{
  "dataset": "histories of elementary cellular automata, time running down",
  "train_examples": 73750,
  "image_size": 64,
  "targets": ["rule"],
  "depths": [18],
  "widths": [384],
  "loss": "cross_entropy",
  "lr": 0.02,
  "momentum": 0.9,
  "adamw_lr_other_params": 0.0016,
  "lr_schedule": "step"
}
Rows from block 13, named by matrix and row number. Each number is 128 + 32 x the weight over its row's rms, rounded and kept within 0 to 255. All counts start at 0. After the name is the row's rms in percent of the matrix's.
# pw: pointwise conv (model.blocks.13.pw.weight, 384x384x1x1), inputs 0-191
pw.247 096 [114 122 113 172 100 136 135 153 191 128 143 171 138 124 176 135 156 109  95 157 106 173 130 137 123 142 164 153 141 161 138 149  91 109  97 180 144 104 163 140  86 136 146  98 121 128  97 101 120 122 160 132 169 195 104 130 142 178  90 153  64 138 160 179  98 112 140  92 147 135  86 148  83 138 122 137 137 116  51  93  75 161 130 136 102 114 117 167 152 115 100 122 137  83  83 110 141 125 130 116 111 199 146  60 130  97 105 118 109 102 120 143 108 168 157 102  39 114 112 132 134 105 102 102  90  99 107 108 135 115 151 157 142 115 119 111  55 105 114 142  96  94  99 155  97 124 161 147 109 134 173 112  81 131 114  98 153 104 151  97 176 147 159 138  83 105 166 158 185 121 120 176 133 119 105 121  81 130 116 150 108 142  68  88 133 148 145 114 141 139 173  95]
pw.248 095 [113  78 155 130 103 117  79 133  76 151 129 135 126  82  70 141  89 128  66 157 127  76 112 100  54 153 135 144  71  93 143 137 118 108 119  93 101 112  96 112 154 151 194 173 154 126 137  98 139 210 189 107 115 118 131 128  98  72 140 162 144 160 140 150 124 221 109 176 119 100 145 141 139 108 110  77  98 131  64  95  94 146 127 180 139  91 124 126 100 157 122 102 122 129  92 137 166 121 123 137 114 132 170  87 119 155 109  53  98 106 126 103 168 118 119 112  92 190 130 136  98 138 120 102 191 165 166 167  97  99 124 123  92 114 175 102  95 134 132 182 158 126 181  60 123 151  77  82 114 139 166  93 163  56 125  60 115 156 202 124 121 157  65 137 100 121 116 125 184  88 143 151  76 138 172 112 138 145 127 100 119 139 157 160 165  76 132  74 176 123 149 130]
pw.249 104 [133 120 157 166 171 185 110 106 134  76 111 137 116 131  76 140 128 150 124 142 117  89  26 122  97 110  97  87 118 116 125 151 198 159 150 155 104 149 104 153 132 149 133  73 204 169 173 114 136 108  41 184 162 134 137 153 130 112 193 106  72 160 130 133 120  97 108 104  86 138  88 140 149 143 139 116 124 142 129 139  97 212  85 104 128 149 104 126 126 132  99 165 143 164 117 157  87 121  97 112 142 177 172 123 173 217  70  95  85 166 161 134 142 112 123 115 150  71  98  79 156 142 105 115 134 162 128 143 156  62 114  79 110 178 132 150  80 115 115 137 128 110  51 148 101  62 110 104 126 173 192 117 132  78 122 104 116 161 129 112 109 108 130 134 114 148 125 122 163 255 105 161  99 112 141 195  84 111 119 154 142 109 136 193 111 156 104  94 120 109 125 130]
pw.250 096 [152  78  89  82 129 120 173 134 136 163  90 102 149 111 115 175 112 138  99 158 113 143  79 145  95  88  83 144  92 104 169 147  88 102  54  95 115 204 184 123 176 113 154  91 163 117 126 138 118 100 111  97 104  69 156 131 101  76 138 157  84 143 175 150 200 162  77 144 133 133 115 123 129  97 117 115 130 160  80 178 141 100  96 103 141 138 160 139 125  94 148 108 129 110 169 106  78 147 142 138 107 178  94  92  69 135 159 109 186 140 220  81 179  78 189  25 126 136 155 130 113 117 157 131 152 152 162  99 138 170 183  83 122 110 151 132 105  51 120 112 136  68 111 112 178  97 133  97 133 159 150 100 184 113 120 125 140 150 118 149 144 198 129  93 105 227 151  99 133 100 143 119  93 124 108 195  74 118 114 109 163 149 109 185  94 104 123 120  76 155  84 113]
pw.251 099 [104  46 115  99 139  83 177 121 176  90 148 164 117 180 122 178 125 107 160 175 166 131  82 121 127 145 153 148 112 174 143 101 149 154 167  92 174 139  76 103 130 173  87  57 167 112 163 125 175 214 100 114  81 120  98 120 138 105 190 146 118 163 142 112 101 118 112 138 103 143 152 142 122 164 120 108 168 128 133 136 117 175 124 112 139 110 157 124 154 119 132 131  75 162  84 121 149 141  50 133 116 139  69 116 188 142 140 103 128 101 137  84  69 112 181 127 147 181 137 148 157 122 100  80 163 138 133  61 114 109  62 134 126 156 168 116 146 117 111 148  22 147 129 156 124 168 178 130 185 140 188 104 107 180 119  73 106 173 140  92 155 110 162  96 178 125 215 116 151 128 140 148 182  90 124 132 139 153 140 174  99 139 116 192 117 105 148 110 155 195 184  82]
pw.252 092 [137 134 181 135 106 104 162 102 133 147 142 128 178 123 147 154 149  93  76 179 107 220 113  81 109  64 112  57 110  69 130 173 119 136 163 113  87 120  86 102 109 114 153 186 136 156 108 100 163 142 145 111  81 116 129 103 118 131 172 127  85  67 120 144 122 151 197 118 109  53 137 103 142 119 108  72  96 127 107 153 165 150 131 155 125 130 184 150 180 129 116 102 154 150 124 162 123  56 140 108 125 154 166 198 140 147 100 119 111 132 114 113 178 114 158 114 100 119 120 191 153 150 120 109  99 191  20 129 130 143 179 154 147  91  98 164 131 150  95 127 154 172 144  84 118 119 129 171 160 136 137 130 107 187 162  78 108  62 141 159  99  92 173 165 129  50 116 207  61 124 152 161 134 170 147 106 145 114  84 141 130  67 152 127 160 118  91 132 116  89 108 162]
pw.253 098 [122 187  88 156 146 113 121 123 134 149 156 139  85 117  56 105 119  86 165 135  82 160  95 100 140 120  85 124  99 111 151 108  92 130 138  51 127  58 141 145 118 122 136 100 120  78 155 114 117  99  93 159 113  85 147 187 102  82 133 100 140 185 133 189 129 170 117  80 161 121 130 117 141 145 176  47 123 146 176 166 152 190 141 134 193 143 149 106 115  83  44 152 145 161 108 106 122 132 118 112 122 159 147 203  93 100 195 122 161 131  69 132 131 169 170 184 114 104 158 124 117 175 147 155 123 114 174 122 159 122 126 111 106 106 110 155 103 101 106 155 102 102  99 122 118  84 164 112 106 167 131  92 128 192 170 118 104 119 108 142 122  80 158  63  83 112  72  96 122 134 190 214 183  97 193 136 129 113 128 123  99 113 111 136 149 131 133 139 159 134 140 134]
pw.254 100 [150 135 148 159 142 226 135 160 133 116 103 131 111  73 154 110 224 134 122 120 113  66 197 173 124 170 153 106 119  87 109 166 103 116 166 125  88 166 135 109 189 117  77  90 132 151  93 151 120 147  86 148 127  94 162 107  65 127 145 131 125 142 106 124 151 149 164 106 145  88 158  95 108 132  83 181 169 127 133  95 133 178  91  89 145 167 142 145 182 130 166 149 131 247 126 151 156 145 113  63 101 104 156 136  74 101  46 123  81 120 102 100 122 146 107  83 105 158 127 123 106 128 129 149 147 139 165 169 130 144 186 104 139 129 102 136  93 128 132 115 116  95 117 168 149 183 108 105 104  83 186 163 103 124 119  78  91 127 130 147 159 112 132 118 176 106 106 143 181 143 136 101  80 150 130 113 107 140  46 148 133  74  85 138 105 114  98 159 146 117  96 178]
pw.255 100 [134 144 183 140  99 100 109 149  81 100  58 123 120 152 155 131 114 123 133 184  95 143  98  83  93 114  98  73 119  87 105  87 126  75 119 114  93 168 156  93 122 130 120 139  91 140 135  74 114 178  92 140 121 119 100 114  78 105 209 114 162 119  64 142 109 122 118 113 111 127 126 105 136 140 136 137 101 138 147 109 111 143 144 142 136 105 124 137 106 109 176  70  92  98 121 155 162 193 114 185  92 152 147 170 120 138 109 112 161 138 135 121 120 137  97 132 121  74  92  82 106 144  84 122 151 155 211 131 124 182 105 107  67  81 173  77  58 114 137 187 133 154  92 139 107  90 163 106 124  98  65 171 124 117 147 140  73 223 153  80  33 131 156 179 126 136 153 154 118 151 181 125 130  82 124  86 136 106 105 133 100 150 100 100  90 139 143 156 133  98 145  92]
pw.256 098 [133 151 126 124 106 113 174  88 120 132 126 144 118 145 113 221 150 159  64 121 152 131 167 155 146 230 125  97 132 122  91  51 122 106 139 144  78  81 141 105 156 138 107 116 132 149 159 126 121 104 192 158 151 136 100 143 163 106 110 101 153 182 171 164 104 156 143 115 106 121 142 121 133 128 122 118 170 178 111 116 120 213 105 126  90 121  84 215 131  97 148 123  86 107 127 108 144 113 155 124 126 126 106  97 171 127 127 119 148  70 116  78 134 167  74 148 156 107 111  90  92 131 103 115 163 128 183 110 116  95  87 116  91 181 166 192 139  70 142 141 180 121 134 135  87 108  87 120 129 127 124 181 111 120 149 113 128 115 119 108 138 165  96 114 142 137 157  82 132 115  89  86 144 157 124  61  74 100 122 118 123 146 109 100 142  91 129  86 135 118 129 140]
pw.257 105 [ 86 162  98 100 139 161 184 148 125 157 130 140 100 102 149 151 132  91 145 133 148 135 178 164 180 120 126  97 143 111 130 118 152 159 149 145 143 107  83  87 143 176 121  20 105 110 139 101 131  80  94 143 119  88 152 123 141 102 122  92 151 124 108 122 140 143 146  97  72 156  87  82 175 115 132 220 151  90 132  57 166 135 124 168  92  97 152 113  90 104 100 170  78 185  77  84  87 153  63 123 163 147 144 151 104 180  92 113 159 121 118 162  88 220  71 136 130  62 123 171 156 165  25 133 102  87 169 123 147  93 140  90 133 161 167 175 148 110 141 117  97 102 108 187 102 164 108 137 176 119 159 178  58 109 120  89 171 158 108 124 127  90 161 143 123 108 135 148 186 133 140 146 132  98 175 116 126 194 117 146  55 102  82 124  87 119 112 135 147  77 161 101]
pw.258 104 [102  75 155 120  78 165 154 118 175 126  48 141 103 168 149 154 138 104 135 160 151  73 164 133 142 136  88 136 119  79 176 126 157  91 166 133 137 165 132 143 156 175 125  99 127 119 158 112 157 140 136 154 139 124 140 203 145 121 186  84 110 168 127  96 211 101 152 101 113  77  69 131  89 146 136 137 133 110  97  75 140  64  84 156 120  85  97 174 131 103  64 125 115 123 152 127 158  77 115  92  69 109 168 164  90 113 114  64 160 138 151  74 110 109 108 118 120  73 114 150 100 103 127 122 134 161 125  95 127 216 169 166 141 117 147 152 127 107 121 152 126 152 135 144 157 142 139 131 140 180 124  88 138 172 131  93 138 178 115 168 130 118 146 131 145 170 137 135 165 178 125 108 128  83 153 155  26  99 128 142 203 151 113 158 110 139 107 142 111 127 183 133]
pw.259 103 [128 122 125 163 120 141  98 186 122 117 172 195 122 121 155  97  87 124 110 135 111 111 156 186  77 118 153  93 119 118 126 133 150 169 115 108 207 112  97 113 102 148 143 132 129 164 111 173 132  90 141 105 161 116  62 104 160 122  72 158 129 116  98 118 111 141 115 119 150 100 131 127 116 153 153 137 151 169 130 131 154  99 116 102 178  82 154 100 128 122 171 120 211 156  89  84 106  79 198 145 110 135 116 178  99 158 151 135  72 109  93 152 130 118 171 183 126 126  89 104 188 128  70 108 157  39 144 164  90  99 126 114 102 122 116 127 113  82 111 169 167 139 170 100 167  95 107 140  62 151 153 125  95 111 126 150 108 134 170  98  71 107 112 122  84 132 190 145  81  68 112  80 163  95  62 183 198 156 162 148  72 168 116 109  59 157 179 161  60  73  98 148]
pw.260 092 [130  92 147 126 100 151 104  96 148 156 169 112 169 105 111 118 113 170 101  93 147 210 149 114 167 152  82 138 194 106  92 111 108 134 184 162 134 165  88  99 127  75 181 135 113 148 187 122 128  82 151 142 154 115 105 148 185 137 105 121  99 128  87 152 225 178 138 146 144 130 170  67  75 141 152 141  71 142 129 139 116  81 139 115 133 109 112  77 107 103 215 149 117 154  84 161  77 110 149  72 111 184 127 138 185 120 144 117 125  96 127  81 152  91 134 137 102 123 130 163 182 119 116 115 129 100 129 146 118 107  73 163 180 103 137 124 164 130 126 121  65 131 166 178 123 106 106 143 132 160 149 108 105 129 238 162 145 195 112 138 128 146 104 156 102 125  84 136  91 129 121 116 116 100 110 150 121  79 195 128  96 127  98 134 125  71  73 170 117  99 118  67]
pw.261 101 [127 143 121  77 164 174 112 131 151 155 132 110  81 149 134  91 106 178 142 181  96 121 169  94 146 139 106  69 136 148  92 132 121  82 152 157  69 108 175 179  95 163 140 144 150 176 153 187 105 109 130 136  85 177 160  79 127 115  66 175 137 111 106 137 123 108  83 143 127 126 155 145 134 129  71  64 157 125  81  67 133 127 209 176 169 118  89 110 159 138  79 127 143 170  80  77 162 113 164 104 105 127 113 140 147 159 123 154 148  96 166  76 131 140 140  87 155 153 160 175 137 105 136 119  89 116 105 200 110 123 125 131 156 171 105  62 105  85 141 118 143  89 132 103 110 129 129 133 145 114 116  90 141 144 149 141 122  94 133 188 162 145 100 123 149 147  81 149 169 115 148 143 122 141 172 118 163 157 120 147 148 124 159 135  30  89 114 137 108 191  79 105]
pw.262 098 [117 135  84 163 136 124 157 108 143 143 130 176 149 100 110 105 137 207  90 111 125  87 135  84 112 146 168 173 101 149 141 135 172 139 165 162 156  70 157  79 113 171 107  64 147 143 149 138 185  83 164 134 114  90 145 166 131 110 107 146 177 109 125 116 109 112 187 168 141 129 171  82 112 107 120 139 118 131 121  88 105 168 178 103 125 113 163 197  88  93 125 121 176  94 181 189 112 133 121 187 121  84 178 131 134  75 125 154 136  94  98 137  92 175 145 106 139 123 126 124  85  93 157 142 113 136  72 112 106 141 168 172  81 102 189 140 114 123 105 120 143  25 158 103  94 112 123  90 150 129 145 142 110 111 104 135 108 107 146 114 199 134 116 101 145 108 131 150 172 131 146 140 165 142  74 106 126 170 142 175 162 133 170 101 126 136 111 153 147 137 130 152]
pw.263 107 [184 102  79 127 159 124 151 205 109  90 167 125  97 142 139 162 115 165 129 107 174 171 140 100 157 108  75 132 111 150 116 156  51 131 143 140 141 118 150 158 132 119 111 146 141 138  77 214 118 105 114 127 148  57  89  98 122  91 142 114 127 157 112 183 132 168  99 104 133 134 115 169 165 127 120 159 121 123 131 115 216 121 125 131 117 137  74 127 160 136 132 127  83 109 106 103  90 160 122 179 141 158 140 136 124 113 120 175 123 140  74 127 110 121 102 228 118 132 124  74 134 221 124  99  79 140 132  92 107 134 103 122 153 122 135 106 179 116 168  99 117 116 143  99 137 123 164 169 101 114 144 128 151  46 118 177 147  80 132 165 123  90  86 116 121 177  91 122 129  90 132 117 119 115 131 214 118 119 171 105  83  75  97 108 110 108 104  93 159 195 125 110]
pw.264 100 [132 102  88 149  99 121 135 106  76 180 127 141 137 125 106 178 106 122 119 152 148 101 130 201 166 114  77 173  76  64  86 121 182  63 172 138 162 133 185  79 104 111 120 104 105  79 181 145  88 117 131 155 127  68  89 106 121 109 192  99 111 135  76  81  99 109 128 116 113 178  85 130  62 123 177 208 104 119 117 134 110 178 146 143 147 141  82  86 159 122 107 103  84  81 121 131 138 161 109  85 151 140 106  99 148 142 198 107 136 129 112 157 112 165 120  57 143 124 102 131 143 140  93  45  82 119 126 169 119 134 170 119 149 123  98 151 141 136 128 159 143 107 116 130 133 130 155  96 158 122 138 151 155 125  76  85 140 183 153  85 109 101 141 103  66 141 159 150 116  89 118 166 115 132 139 121 176 148 101 160 118 120  96 127 117 145 133 146 112 116 132 132]
pw.265 098 [134 133 139 121 122 108 154  62 128 130 159 126  60 127 133 194 102 126 114 113 148 162  96 149 124 162 145 171 109 107 148 136 138 177 158 111 118 150 151 165 122 135 134  88  76 122 127 112 100 130  90 229 113 155 185 114 106  98 132  89 103 108 130  93 149 131  93 173 125 127 167 104 169 128 133  95  71  90 177 115 112 153 114 150 103 142  81  98 158 124 148 160 125 138 116 174 160  68 115 136 156  99  81 144  95 150 143 125 158  86 116 125 111 154 141 153 124 119 122  85 139 126 112 111  84 114 104  91 164 157 111  88 153 170  94 158  69 140  78  67 145 148  93 113 114 189 160 131  80 101 135 104 112 104 150 102 115  55 148 230 105 213 147 109 121 152 128 100 173 119 111 169 109 220 142 161 194 141 118 138  97 121 146 134 172 115 130 105 102 149 111 173]
pw.266 098 [126 151 161 116 176 183 153 125  87 135 155 148 117 195 119 108  86 138  76  90  96 136 231 130 124 107  97 131 123 165 126 163 130  95  60  78  95 120 126 139 215 135  85 219  97 140 174 128 156 115 109 170 150 157 178 174 119 105  74  90 184 154 167 117 162 137 173  97 138 131  59 109  82 135 102 103  90 129 106 161  89 147 206 128 199 164 102  93  86 156 183 100 112 122 113  82 154 170  69 109 165 141  92  92 103  57 109  89 114 182 155 121 139 160 135 131 137 152 172 125 142 158 113 142 103 138 197 156  98 151 115 107  80 104 100 166 121 116 136  83 131 117  96 112 155 115  56 109 196  98  92 117 154 107 147 127 136 148 107  99 101 111 151 133 111  80 111 154 125 117  94 143  70 138 136 103 183 126 113 125  78 164 138  89 140 114  97 170 146 107 126 111]
pw.267 098 [ 58 149 154 146 150 113 107 155 169 121  95 151 121  87 172 146 142  89 150 154 175  88  97 132 172 185 109 127 142 120 123 168 157 134 114  98 104 106  52 159  98 158 102 106 124 133 123  85 165 114 142  92 128  89 186 122 108 151 132 190 133 137 147 147 144  84 133 124  98 146  78  83 149 154 189 106 180 143 132 151  71 134 151  84 131 131 175 179  88 134 151 103 110  99 108 114 147  68 108 120 204 117  97 143 119 168 148 172 133 125  72 103 139 125 153 134 120  99 153 123 132 208 151 127  93 130 111  95 184 182 126 117 177 140 177  96  88  89 122  78 189 107  49 125  81 176  60 153 152  95 169 153 103 155 156  92 185 141 181 121 187 181 102  80 166 132 123 136 106 145 100  50 110 231 135 167  81 157 130 149 135 100 156 131 101  88 105 120 131 152 124 117]
pw.268 106 [137 116 168 152  82 195 139 109 119 136 147  90 125 103 133 127 166  88 104 153  95 102 116  73  84 122 156 141 129 102 101 124 199 134 134 118 120 135  85 133 102 101 116 186 178 135 166 111 165 117  85 107 140 166 103 164 157 160 161 121 176 181  89 173 185  92 117 191 194 165 113 126 142 111 103  73 137 180 148 119  34 137 152 179 192 160 109 109 140 187 148 137  99 173 160 158 139 164 179 116 113 157 153 160 106  87 138 106 129 112 134  65 108 142  96 126 130 134 119  81 140  99 126 152 133 100  85 123 130 153 146 130 131 147 159  62 156 102 144 160 147 113 101 133 149 133 121 171 134 146  91 113 175  96 126 107 101 177 126 135 107 153 160 154 130  76 129 136  93  91 152 153 147 126 173 125  83  94  95 132  91 161  79 156 171 101 121 155 134 140  89 174]
pw.269 104 [ 92 105 173 105 108 211  87 138  96  84  99 123 108 182 162 146 100 145 113 108 112 116 106 145 166 178 129  93 161 111  96 143 123 123 147 124 136 150 153  90  89 104 108 105 175 123 124 120 159 117 184  83 112 163  96 161 138 146 219 112 143  79 169  87 157 109  67 116 121  94 137 141 124 139 112 155 100 146 109  81 119 107 120 139 128 157 110 116 139 129 127 101 114 157 127 108 165 130 143 117  99 104 189  93 111 102 164 105 115 109 224 125 162 180 169 104 137 102 182 108 123 137 208 141 119 127 113 201  55  75 143  80 126  97  63 130 102 108 114 157 170 141 116 123 139 114 130 181  81 124  91 126  82 101 158 248 151 140  90  89  78 122  89 125 138  99  96 117  93 120 168 109 135 150 229 112 110  65  89 123  90  90 108 120 125 147 148 130 110 184 116  87]
pw.270 094 [108 140 110  77 180  96  76  94  70 128 114 139  75 101 214 119 100 128 117  78  65 159 105 137 122 190 100 119  90 118 190 156 106 116  90 159 205 114 120 205  92 142 128 100 185  84 119 129  62 149 159 174  91 162  73 107 169 135 140 157  80  68 135 124  94 110 110 161 125 116 100 231  75 119 143 126 152 105 163  57 123 134  79 108  93 106 109 126 147 107 129  73 106 131 173 136 149 151 207 159 196 185 115 105 115 151  85 141 130 126 119 154 123 151 170 154 103 105 175 150 113 114 145 131  94 103 183 111 116 166 168 100  93 132 132 106 171 113 116 157 106 141 159 118 160  84 108  97 170 129 135 120  86 139 150  56 125 130 199  82 187 157 121  98 140 181 145 126 119 144 131 142 157 114 120 130 115 161 102 177 159 121  81 155 158 126 143 121 124  79 125 178]
pw.271 100 [ 96 161  96 124 120 174 118  48 179 137  78 121 154 127 149 156  94 152  74  82  83 177 102 114 133 112  97 162 128 112 111 151  84 150  84  93 139 156  76  86 179 117 153 155 130 115 194 101 126 164 121 161  81 113 148  62  95 138  98 141 173  73 125 106 120 165 111 205 186  98  97 137 154 196 110 115  98  86 139 143  87  62  95 125 146 116 129 139 115 182  98 113 163 125 118 120 151 149 103  79 136 129  77 131 102 131 132  79 142 117 151 166 140 115  99 117 146 188 101  96 107 105 111 126  74 132 120 133 192 137 172 126 150 182 159 147 185 147 120 134 111 124 128 144 176 117 157 130 173 128 133 230 118 164 143 151 129 150 144  46 104 134 140 157 157  93 134  84  86 100 111  99 102  99  39 139 162 127 142 155  97  84 153 139 141 144 117 160 120 181  95 136]
pw.272 093 [171 158 103 180 156 156 149 105  83 112  74 138 116 163 127  80 132 111 186 131 104 201 132 114  95 155  86 132 106 137  41 123 107 119 118 124  99 168 164 170  88 119 178 124 113 105 115 141  92 130 132  93 162 109 117 149  81 127 125 194 166  71 134 141 112 127 148  77 102 123  84 144 122 206 104 141 138 135 107 188 123  83 154  94 127 147 120  91 123  75 161 151 168 107 117 140  79 134 190 140 117 105 101 164  87 119 125 138 165  77 190 191 141 100 147 202 139 121 127 136 105 109 112 113 114 132 117 108 199  98 146 155 127 155  98 103 107 103 139 170 135 177 162 150 174  97 110 209 112 161  89  90 158 179 128 134  96 109 132 158 130 110  53 160  97  92 128 105 114  90 118 115 138 110  87 186  80 154 135 113 114  69 131 138 107 205 153 177 143 204  91 109]
pw.273 103 [172 196 122 107  95 118 111  79 176 156 114 112 128  84 150 123 141  70 102 115 120 122 153 159 122 180  70 134 126 184 135 132  91 182 125 134 150 158  71  97 115 139 109 104 125 160 119 142 175 115 143  60 199 149 161 114  61 163 119 131 138 128 141 173 207 164 111 151 103 103 121 150  87 182  98 208 167  88 116 135 159  95 118 107 163 170 117 125 169 100 140  98 186 109 152 126 125 141 189  89 138 119  99 155  87 162 121 127 163 141 112 141  66 120  82 128 101  66 106 135 116 141  66 150 113  99 132 163 131 231 117  78  90  86  97 121 107 111 103 161 133 124 118  65 110 129  69 170  98  83  91  91 108  54 143 145 182 159 125 181 168 152 116 139 192  90 111 128 168 105 145 174 154  83 164 147 120 109 185 102  88 143  93 108 128 185 141 158 113  91 106 129]
pw.274 106 [116  96  48  97 142 117 216 143 161 177 154 147  91 102 183 154 133 149 111 145 137 111 135  57  67 105 164 105 142 113  71 166  87 120 159 146 101 147 115 100 150 133  94 106 115  96 127  68  99 102 109 158  63 142 129  72  98 141 137 132 175 174 108 134 121 111 125 112 136  20 169  78 166 155 155  96 110  91 164 132 125 129 118 112 119 143 145 144 109 123 149 126 143 111 116  92 161 194 140 120 108  40  72 124  79 111 108  80 111 166 141 129  97  76 114 143 143 150 119 121 136 142 144 109 121 116  71 110 139 139 112 141 191  76 141  82  94 134  85 150 195 112 138 156 108  80 125 156 110 132 138 154 115 146 168 121 133 123 119 101  98 119 101 123 100 179 104 158 139 124 183 138 113 126 127 107 162 116 129  60 103 120 102 141 152 138 136  68 129 127  98 104]
pw.275 100 [143 207 180 105 128 130 136 116 154  77 102 154 117 117  74 162 104  76 111 118 117  82  96 135  65 162 140  97  23 153 121 158 105 124 109 121 190  91 150 136 158 116 140  53 154 105 118  91 131 117 105 129 152 117 103 102 151  97 144 181 158 130  62 122 126 131 156 177 123 190  83 111 152 174 140 109 160 122 119 102 151 168 141 154 101 119  77 170 163 120  78 132 169  47 131 147 109 107 159 135 115 128 157 137 107 128  60 174 142  99 119 116 143 104 135 127 183 139  84 121 156  84 114 104 145 126 146 112 142 163  82 180 138 101 126  96  79 106 191 127 146 197 115 160 160 156 118 132  65 116  92 104 131  96 161 166 165 119 168 124 130 130 115  87 157 162 109 131  96 135 107 171 117 172 128 141 136 134 124 138 178 137 150  91 100 121  99 106 102 101 137 157]
pw.276 099 [149 104 122 171 151 136 155 140 130  89 149 105 149 132 174 117 157 104 131 132  72 170  81 142 152 132  89 122 138 124 144 173  98  69  68 144 150 160 124  95 221 104 121 102  70  94 122  99 111 114  91 170 119 161  68 128 118  74 131 163 141 108 105 126 185 100  89 169 173 151 110 188 147 125 161  71 136 130 129 109  83  86  75 136  93 104 180  68 184 149 130  80 109  74 133 100 115  61 145 156 134 129 181 116  53 117 183 100 132 108 120 111 157 148 184  86  85  75 123 158 132 130 119 103  90 163 127 170 129 124 137  90 138 122 115 113  73 122 130  97 120 130 148 127 137 147 147 156 220 127  79  90 141 132 143  83  80 102 144 126  80 137 141 114 101 154 117 150 124 137 178 113 142 153 145  84 107 165 169 141 111 177 185 167 118 191 195  98  71 133 136 107]
pw.277 095 [133 150  87 157 100  75 124  60 148 109 107 169  89 161 119 139 112 112 181 143  66 141 110 130 156  82 136 125  85 148 143 116 158 100 129  73 238 111 145  85 139 105 115 149  70 157 121 144 127 122 107  86 124 143 159 161 114 151 141 102 130 173 103 144 152  94 104  96 125 115 129 162 133 106 145 174  91 100 131 102  99 148 159  86 156 184 140  92 107  78 147 157  88  70  96  70 166 166  67  81  90 194 124 150 117 132  68 129  69  85 100 135 158 140 174 153 129  80 129 120  73 131 147 166 198 102 181 115  71 130 128 142 220  70 111 159 131 186 122 102 113 105  55 138 192 134 192 103 143  91  77 154  98 144 102 135 108 113 139  66 188 165 168 100 178 140 121 142 102 115  94 111 160 120 116 134 157 119 121 131 118 144 110 139 132 139 124 107 202  88 137 126]
pw.278 096 [ 93 117  96  87 109 109 103 111 146 136 147  91 107 108 149 113 158 115 110 209 104 122 163  86 129  61 108 102 124 148 121 105 191 138 140  78  76 124 102 134  99 164 149 118 120  91 134 177 122 107 122 127  83 122 119 107 118 151 164  82 104 152 140  71  94  78 155  73 117 174 110 152 121 177 136 144  51 134 111 118 110 128 124 166 110  92 130 103 223 145 128  49 133 148 110  94 183  89 140 137 112 108  79 171 172 137  90 138 112 119 150 125 150  88 121 115 102 101 159 159 162 144 116  98 101 150  52 185 176  96 147 104 181 146 173 139 156  71  88 150 195 200  97 156  62 120 161  80  84 133 133 129 105  98 142 136 103 134  85 105  55 132 126 105  78 116 136 136  89 115 150 121 123 128 113 147 126 181  91 149 121 172  77 114  95 109 132 144  95 126 190 115]
pw.279 097 [172 117 113 160 152 130  51 117  66 118 127 151 115 140 113 116 146 112  70 187  71 100 143 188  82 121 105 179  83 143 128 120 102 175  84 127  74  89  98 134 156 111  94  94 109 161 106  73 162 140 149 131 151 110 120 143 167  86 166 134 100 129 180 112 162  54 154 139  83 139 102 140  86 158 199 106 115  87 114 186 192  47 159 138 130 163 117 145 142 121 155 103 116 152 143 127  97 123 109  63 127  79  95 103 130 111 135 185  71 113 141 157 131  98 142 140 155 150 109 127 145 106 105  95 139 104 119 114 113  86 155 104 144 139 118 121  89 167  86 108  83 114  82  40 148 119 161 179 114  79  95 138 195 160 122  54 118 132 138 195  83  88 102 145 129 119  91 154 132 111 122 128  94 149  96 127 142 105 130 102 181 155 138 127 148 139 117  80 146 134  98 162]
pw.280 102 [109 135 152  70 103  85 159 124 145  85 165 165 115  94  74 102 116 151 103  83  97 187 167 113 133 170  64  77 141 140 144 153 133 133 114 183 172 150 161 103  71 219 113 141 171  89 159 139 131 166 104 128 166 174  83 128 100 114 146 160 205 133 118 103 113 184 119 104 156  86 139 137 121  89 131 136  64 165 167 137 144 150  70  95 102 132 109 115  91 169 217 153 226  68 116  71  80 130 138 110 160 131 146 140 138 102 105  79  82 130 125 108 122 122 183 131 115 122 132  88 184 134 147 128 122 109  98 124 122 118  86  74 103 128 111 105 115 110 139 182 130 147 187 162 125 161 184 130  88 118 118 188 169 100  87 191 150 123 159 133  92  89 199 186  67 128 146  97 144  90 120  94 136 110  67 170  78 147 116 104 105 112 142 132 162 157 124 166 174 144 154 147]
pw.281 095 [136 148 175  66 116  94 127 178 120 154 131 180 121 100 207 149 137 118 164 135 101 164 119  75  69 139 107 143 168  50 123  64 105 136 124 123 108 143 142 186 131 127  78 140  93 121 140 109 127 142  98 105 110 181  94 147 140 159  85 145  92 173 158 125 182 153 142 147 143 131 119 140 112  78 139  82 140 100  82 146  89 172 149 118 113 186 143 145  95 147 125 146  93 146 108 145  96 176 126  80 119 165 160 117 159 148  65 118 123  79  93 129 194 111 168 113 138 152 122 106 121 201  95 161 131 134 182 125  95 187 123 157  75 140 157  98 142 117 104 102 139 109 165  76 154 108 103 198 171 154 110 160 116  66  92 106  86 116 135 102 149 130 109 146 151 154 138 153 104 106 112 207 134  87 148 136 109 123  92 170 120  74 136 131 131 145 115  73  85  92 137 134]
pw.282 101 [ 98 116 121 162  83 149 118 106 127 170  86 171 139 127  88  93 151 117  52 157 149 126 111 112 156 166 111  85 135 105 141  87 175  89 133 110 117 133 118 142 130 110 109 187 111  78  72 126 118 124  80 120 105 101 142 100 112 126 140 206 158 161 147 102 124 102 147 110  95 149  88 142 103 112 107 112 104 101 100 173 128 144 141 106 103 130  82 146 116 158  62 177 136 136 107 123 125  95 150 161  81 106 103 131 138  91 120  77 131 110 146 136  87 132 155 159 121  87 119 134 156 132 197  96 183 136 121 120 177 131 129 162 119 177 154 159 112  71 118  94 110 114 205  93 125 148  93 164 132 205 129 117 101 116 122  86 103 182 143 188 106 111 126 129 127 161  79 152 170 134 173  93 195 131 122 128 116 117 126 152  43 125 162 112 123 115 147 141 112 172  98  92]
pw.283 099 [150 122 143 145  78 148 118 145 124 207 125  79 102 123 113 106  73 132 116 143 148 168 107 172 137  78 137 155 144 121 174 150 142 163 113 139 125 135 153 185 148 135 104 128  83 124 162 150 117  78 164 149 129 128 185 205 113 134 100 162 116 201 135  83  96 101 163 148 111  73  75 180 128 147 103 138 139 136  84 134 102 125 156 116 158  93 149 170 204 143 108 156 125 100 157 119 147 123 128 131  92 106 102  98 174 139 184  83  82  83  71 172 116 123 155 131 100  96 128 137 149  87  75  76 114  89 162 184 172 130 117 134 152 143 159 134 168  81 119 159 171 130 129 101 153  93 127 137 150 110 141 141 149 138  83 173 156 133 145 206 155 162 107 186 131 141 137 126  89 113  87 132  80 157 123  91 109 141 138 147 166 110 113 146 184 124  88 110 130 109 101 164]